From a checkpoint of a small contrastive audio-text model: encoder arch convnext, 39062 training examples.
Rows from block 5 of the audio encoder of a small contrastive audio-text model, named by matrix and row number. Rows with one number within an expert belong to one neuron, the router's apart. Each number is 500 + 50 x the weight over its row's rms, rounded and kept within 0 to 999. All counts start at 0. Numbers have three digits each.
Before each expert's rows are labels from the 100 clips, of 14976, where the router gives the expert most weight on average: "strongest on" is what is common among them; "peak in band" is the frequency band that holds the peak. Only what is clearly more common there than usual is listed. The data: simulated sounds of rotating machines with and without faults. In brackets: how many of the 100.
# router: slot weights (encoder.blocks.5.mlp.router.weight, 16x192, trained with AdamW), inputs 64-127
# up: expert up (encoder.blocks.5.mlp.up, 8x192x192), inputs 64-127
# down: expert down (encoder.blocks.5.mlp.down, 8x192x192, transposed), outputs 64-127

# expert 7
strongest on: conveyor (99); speed: slow (65); air leak (37)
peak in band: 500 to 1000 Hz (97)
router.14:392547456463539538504384530492446457552473552510551577423405586494493475522458548428485511538430461511552440442479535501548469550509472497452517413497490473484533534467445560464618476493551475
router.15:385538492443460543459440454473452557502503530530573388572432531458445558511425462498498552492499461479539452525439557525516530468533509476446503461568483442413564578492505530494494499478491475
up.0:444561476606442496502427586440464526466422571440415491523468544505434489589538528523449475362583530433520503587506500529450512485496562552465541533500446469607476486476483552496566464398478485
down.0:527535438421526507426458544500460558478535430533490580490546489547480532377496435420509471555518542513467441517395494476497443597500507548575445450612534464435503512545583523464589491553508615
up.1:557469562424507488585592527506484540457410529456460497539508485526463518646533449524511446508565540507605419445502535496399588559478505484496462547524540424588417467503579565476495540513525512
down.1:479601463408444474464476459515505457516567466534477624450433395538514546478526546482501475471508541478478523536472475500516398498480507569503649508456474488585513423394468444569570461493589505
up.2:500504608489503626571416603538499535483544557473540528563457472444500473537576530465519551533544440547521573475428510502516480440478425385516547439392507509547438408554489536497476549452515501
down.2:433540479545579500504384544546462462439541567536460480535419536554535526542512530423489486593468495466552581520560572434430536504479493481383540553452447536417421567460433467487548529444558517
up.3:573504519505485599441574557496496475520509475517582527487518364474410503540550544488522574447529470492487384576517411558477484457499343533462462400560512428554470514428513574575573462460469566
down.3:478513485450515587489517494508535389514553400490481499562497537583499376506421510458513453476506437417532497457429430552545531527465600526498520573448494487477539390475456467561397474560522469
up.4:457504489451511491490502450457507533482592498518510478518462556483550597460571576540515473477513551523499449505509443538552455518499430580590488500483538468451406562518422468535674434430508440
down.4:511373537431565475500516477562403544518450405476538538473462567464518542508549488453515547473518468538577490578477503468456542531466407556546447590597505548515436510427508526499400512396417547
up.5:552607522474418455634522565474471507457523513541506414510535541476498547502518496488447443559567529482467499493494502446404417545490600476487511498514412575532493491612484544463566443560506619
down.5:498578468476514540392516444519472537516495539473576520508506567496399577547489548466480519529466491485476496626493600494526476592523468491418515517415491379500507581428534584564454533572511484
up.6:460444513485441500589575436492535525500523423552403563524471626599563560513476531458531410364489424485610410518419530509356513464528484474559571495470447510528498454486520544491542550540499497
down.6:455433500492607475528460417522591432509533621516583596484470543509474426456532533462503555554420548441431526449503497513379516472514424448460527455480475505467455487554572576586562467513507460
up.7:529521550489572670538448514437579454514490517592455523516547563560523513365452474537492487481456522458533546457444497529393416489508480579501453441571510561508492462467475421518510428545459495
down.7:564513553517537517486468409471503490512501521502537465549520496497556524547459439473463467424407484546548469558469497508521473541482503382531553467502551530493440528583537519490515518436535421
up.8:504517518527466484534530526488401439557453484487553507509530509383582488449399476529520479455539586521376504490445603440467567517461502564540541560521443503527360423507483560514512495578489505
down.8:477522511540461480513507402471443493564560435531541513485478458518415446564523567453506489508519439560481491459491662401522429442532530492486604597465444424455506540513502485529459565492497475
up.9:504502492490477506524506491596488491528562552514524468469495460549410479485486569539527567445539461544501397495469556575469402483461507512460521455473540479417446526541517545513504463508492441
down.9:539416508476421552461467525552494455412549481517489539533604510634499507535536530485475441430465450538473473564540483512465557490512487522497581524513493510472484458397475554660580600481577517

# expert 0
strongest on: speed: fast (78); conveyor (38)
peak in band: 0 to 250 Hz (75)
router.0:511609517449472509474393505508439468465500568527463478460485492539507412592572514474476478551535507439402459446489549532477523499518559547444529434533590503410510480580439488461601453482477457
router.1:552553493469454528468456515445433530426530542568441486555531519484456431586532540521547457455573518467458476465466591596448500475486575503465464349547636393404513505467548483501558464451481508
up.0:485559506448506428554491483522540539471526449537421477502484504444504547449567521546493557508520488428550419539563541507541527608495566488544558525544442498482505511526546502400517519486539478
down.0:538422427514521578454568425517395482511505460565468415445502510539518509536553508498467444528522561423475609508527535527520462532510522473562484440526547563494517491495478531456472522461439580
up.1:456557566486485462508433485500411541466543520469470500567422511467498493531424483467500332515655549470487592583509406509422508539498463524571454473519512548488482444500435448480578516433533593
down.1:486562510403389482452456497477518544466559532481501426432427493433495499591524567500521498539553561502493557571545525524496401469460510446435464416597644419532518363473484488562465415621546519
up.2:507430472490545429457538464489572532547492407426509539499528434517541558473452479485517455415501476449532439418439641525547582538488582552476390574540486534443538534523491567553487508534473532
down.2:508474527462478602441536497537442521516445417534491486589449519550478513509502551475424518476452516475453506465446465501644520506565492501523401637570446456427467476569485520493464521470465459
up.3:514532462487464522459400505482518503459399449471546566518569508447439498453465513518483456442561382478502444556534465487528475481557554472481495430600509416574469462499504445507416483478486501
down.3:520528503491556550477531515515451507512478474517520517567432479435446508556532534398501547488526611502512524596490499559474494426588492419459536477474542393553508564515555469503425493462516495
up.4:460509535495591532460570565546575561490511570543475509503458429412488539498542324484539598548454455464469504436510579553533520550499526543507512580503471443515534603565475352386497468563449410
down.4:538539486427484411580452492400516465596445460537554391554451480431505531534520491562457425585546556435558500551493525477529481554458517485461515507467547525524548518465513454407521481465518537
up.5:488348490493496584450588474514515386504484453509482460497499488493495470498458459531484488490540494470482452524538514542523566590473437553488505628583550462513471469535518502542535508459533519
down.5:459548505495502485561504449476635450554545433500492478480454396527513587418486589377436482470496461523382528485510576469564541529528405480488522567560572469423562560513522440464498523502547581
up.6:525417454441437440465514506512433591490478520660519360550567516438497532502457528569484515474456518562507526544525430476491523460552541492452530594600445550457501553475490487419561545463445462
down.6:462547510525543403541523577460528447544424474351545515452539489531493508478509524496458455527497496491451556475488485510515512515413562492480499538602478572558438516505625602509549417453535489
up.7:560491528461501462473505536504492460457497504560520515486449535496534412461522521454483509476566563504495498501561533497522439572489478495441476495537486525535465498430547398465484478529536455
down.7:469506552542507469572527515498461553419494560581485494416493471419521489542582455541567532464457538470504472444391504415435549562446543442493519508505504535514519528568497496483462461445538482
up.8:428585506500493575576480576494568472498554453524411477516430487460422414437504539513522463555573376388520424508510452498537621552516544535544533463495562479535458422546558432447508525569466461
down.8:430527419495488473540550435481567437531539540486499390496540488517480649519508495524484462492505503496450564510504501568449533469456516578457437440632561479532462526536492476476548494497475521
up.9:585572442502453505573551586439465408565498586232503506504510468537506470516632509503540505479598462551406411482464515469540556458473491495568452522551600421520478493515515512496503523511502520
down.9:460398569484367417521463428528513438478450574474482510590544538415428537499504497458505525508465475510483455558429527482517453450459506575473524590595424457508515528442481511608497487500475528

# expert 2
strongest on: state: normal (85); text has "fault" (85); conveyor (67)
peak in band: 2000 to 4000 Hz (86)
router.4:573582514515624498441549547438508512560507459518535519449441528507475505468602484446577465517460468461522458535504488482451507488499535483505478493526518488412448481588419455496527560579432488
router.5:522568508498614513474594555473454430519552546521504478461408550525445491509531540464447504533462509445513455521506492482501421448490551477436512455449529538406482459612442498497530485537491484
up.0:452527479448474437371593453542529561439483488616423397534547530424562522453505494493449522513529470486587571554557555544621564449521502469576499483550500579465440561515525461530419495543500459
down.0:403443426488558444448474524484402436504493575482536491395467549498433469491539451504486540492521513552496457522482548571497556507428477512513701447477538545516390490545530584471536450558542452
up.1:511418501457427524474489572484510494524459518575495603524617563570446469524447529539514506450500468555533482489504451482497530468454536467515476481496433380447458500441526436502423454514508511
down.1:485461497564558536509454560442489418552484452472607474472460413476521550484492517472538533474589561497458465467567572451449468455469391496464471455566582450427445516549492542486537506474499460
up.2:487508527539463547436392503551561534488458448369576530428537564584431574518560502511521437572499508444443465480465552539544560489532480503483481502442489493445455509479511553478522582503445484
down.2:497543561446380433474502529446568508637498529474482496543459468441378562471459514609504539594558571475427540531468465441392634512537406472573440513529497420474523485449507486505450623457461481
up.3:476479557583423513469526570508475394488513543518540442595511541428444521542508407459471547501530483532431484511495498519502501535512513510478494495332481496476455503437452532457498586495543433
down.3:431496461519438493432525479504480545522504596440559551475445557526516507493501576468576489519524533472482599464495516444379526493508491482443524494455560532435461419500530439500552588525488531
up.4:495559468499519491463529390455488510500564461440567493428510489510405386511524515519517550513574469494441600594413451458521517522462504497534488507511489549485509577396503557526555491467488529
down.4:489528604506546562552576513511492429451549400496480514591495469479415494587455536517560421510522395501489557381543606577485521478412497474413439423500568422448475424461457507558475529495513542
up.5:527574509532429529485518391520500503481526433480435451512580499689528417494547534502534495591456563475465448483553561464622457599496346482498456414466529431570449435551393495537450449546492526
down.5:486470537516514494559562518528441485555525592523459543525336473424373594563507494554467431420532449452358533462498524478458466443525401509529550569549563525521519397506417417481534502441488484
up.6:479532489403511475525583526587522518509511532535548552419400481440407621493487503500516454521431518512588494395538558562519549555485459591523411456585525501489491544536515527547449532542524491
down.6:478505523359463491609472478470508509441571544524467524471496518483491517520528539492512542629534448515579454545564522550479545449478444464450530406553471521475462446521501473518477505516485485
up.7:576600499499387448444482553496499513451489495485505577437472509450570545554443472537480496381451561554463463442557562540523406574450504417476462481506472441489472499403599564523461523482488464
down.7:373431488467547559520410612479436457547421580577455525515465477568486502512557534550496571486552463408542534528529543487437549560495555446537447431559431482490504503446553399490529464452540493
up.8:406510550463439443467524518533542554548506602537499543411523416469471497488484463503511534441457441563510559467557510572529403503480516566533465457491499517455576422479500536553449526472519487
down.8:457485525547502557439465579463499491491534504513509481539524491590471438466479478482523517538432463479526481509539476498522490550507489570556560505461447568543557478467509510428478473430478539
up.9:459487529481504482575577504578587545466515518501482503544489466409396474479582445504536517544569529501523407458567486480533466550495541472463515466404517498488495560529405512550493547470518571
down.9:499494426495490539573423514522521455455565457488454497612560635615452526488539518477522484537364445486493500534497452493577496417481395419401514538430517537483505460499426508414555560549510521

# expert 5
strongest on: bearing knock (99); piston engine (84)
peak in band: 4000 to 8000 Hz (62)
router.10:510534535481578539440500493447485450511550466601529451523514401493461455430468532505514503535475482499513393499513533490530473470537470509439516356532557474399413583506492593466568504493470524
router.11:499501533469503521451548542416502488446555485551451542535473384457496486448435488492484505533500474481506445456508553463586496511522512502466475382522593490433498525456503615535565455463418419
up.0:426422475571467544547531579454553596488572422484440506475518574495477484538485474461521565561452458486475484445536498456562498508503540416529502534477445570573566548510475479622430531528438547
down.0:600531473446498514533508553431520545459490509553524401580448603512550564502506519469564413481572530522502495416545510525424540523614544507487454460525443471514566526490554460442462547506524550
up.1:441525526499462469497444436487527528493442543512416502502601549545508534505507511574433543444531469461583493530460551518507468439506525335535501558518488510552562468492571586495444627409509518
down.1:510522433512515554532564524439512441473488575417447493506486461421538527507575596526556566467562451575539499537449549504466449521504504522563471442496426511537373555507567537434478527469420434
up.2:386390501592538507508531542514487494530495535518533533524518500468596534503544511466497535437508445556521496426513543449515428550456529418521534451503495536467495566491505616542436455503553513
down.2:493478529519533479484495497510435475472580549528424495610440476595501502408566454423514514504533487533513499535429482529491548569503499537465422486425465549520501541613456475454394547584554485
up.3:570422548441593415466559530522453519436447424459529427456551576528427437465431410497460463502444549459451567407522584577630442505502548501479522532544426434501441427461460527544548524498448489
down.3:454614431508513582607508631516586496499328489509463502469511503493509539513542473536517455485454464408512500521569564538485470458502477541516438574455433414545488542574564595575446506460542424
up.4:597475417370478448522645472537486461482469449543449450503548468497491512458529411491433513539532525508547491574493469489471443456474502564553506479513575549463559471505485511535624488479541396
down.4:496533399504510590515453631482520547548448575612516514435462594457565582562459521479509434488466498498591542515516474549459457532438593471524469514518551584516401475534494492575435520545486492
up.5:496480455498587467496540498526502521530481471555519508426506464486518499482499527447479516493528403516510420513481465508504428493500432492491548467405543439566532493403503522543492510535606382
down.5:552537465509522509490507561508492549504495423465539515483500511450484495525545525481579396475457415383532417561440530591476541562413474596548445469616541532557457447564493511511584568456510442
up.6:526436547435529483427514511485622420467464561517554502502545436505581599530426553529521519530503437426629431388484517548482529503432503502481480516509397551421451440492510582405487546528473506
down.6:495484524515465490494560637538500485545420492413597432482443550542505453556442461455572474498485542502527537500469461515485505515505482475569415514448440539499539514465520414518474493538534419
up.7:545548484493388498455472509555506538534548621513477525511508461541538538473542479513489556378488441535494526482486500555510522474463429431513426499498474555524469467532453407442435501592492589
down.7:426487469541419461456493583559511548467629478445535542509493490441580563493448529521531531507483483576514395499373488537536430460387473436466570460505489501509489543498527521492499377531411459
up.8:550506460476481537466544361499430514544451487551472539563433550636471548451561521493420459462507439491477472478488475458439425444528587525452575537523497454465543490504524466529566469517546436
down.8:520535525472498480564486540479426515480465487560573442397561497523490480515484417421500524488450529457471512595567485529594531409441544440533497571516557419527452456539498518446584482568496521
up.9:489556490571431522597488483494405548555507414510519579458507447447536445624575456491574470455550585538541491469478484521476471525518505442527505477518524579547466499615470519558410618513485487
down.9:472469511531459524581460493491459365558539452491545564487463477453523515510512530533525419492538532540541488509589528518517518481506503476518523432478528475580521526555533480449584489546493469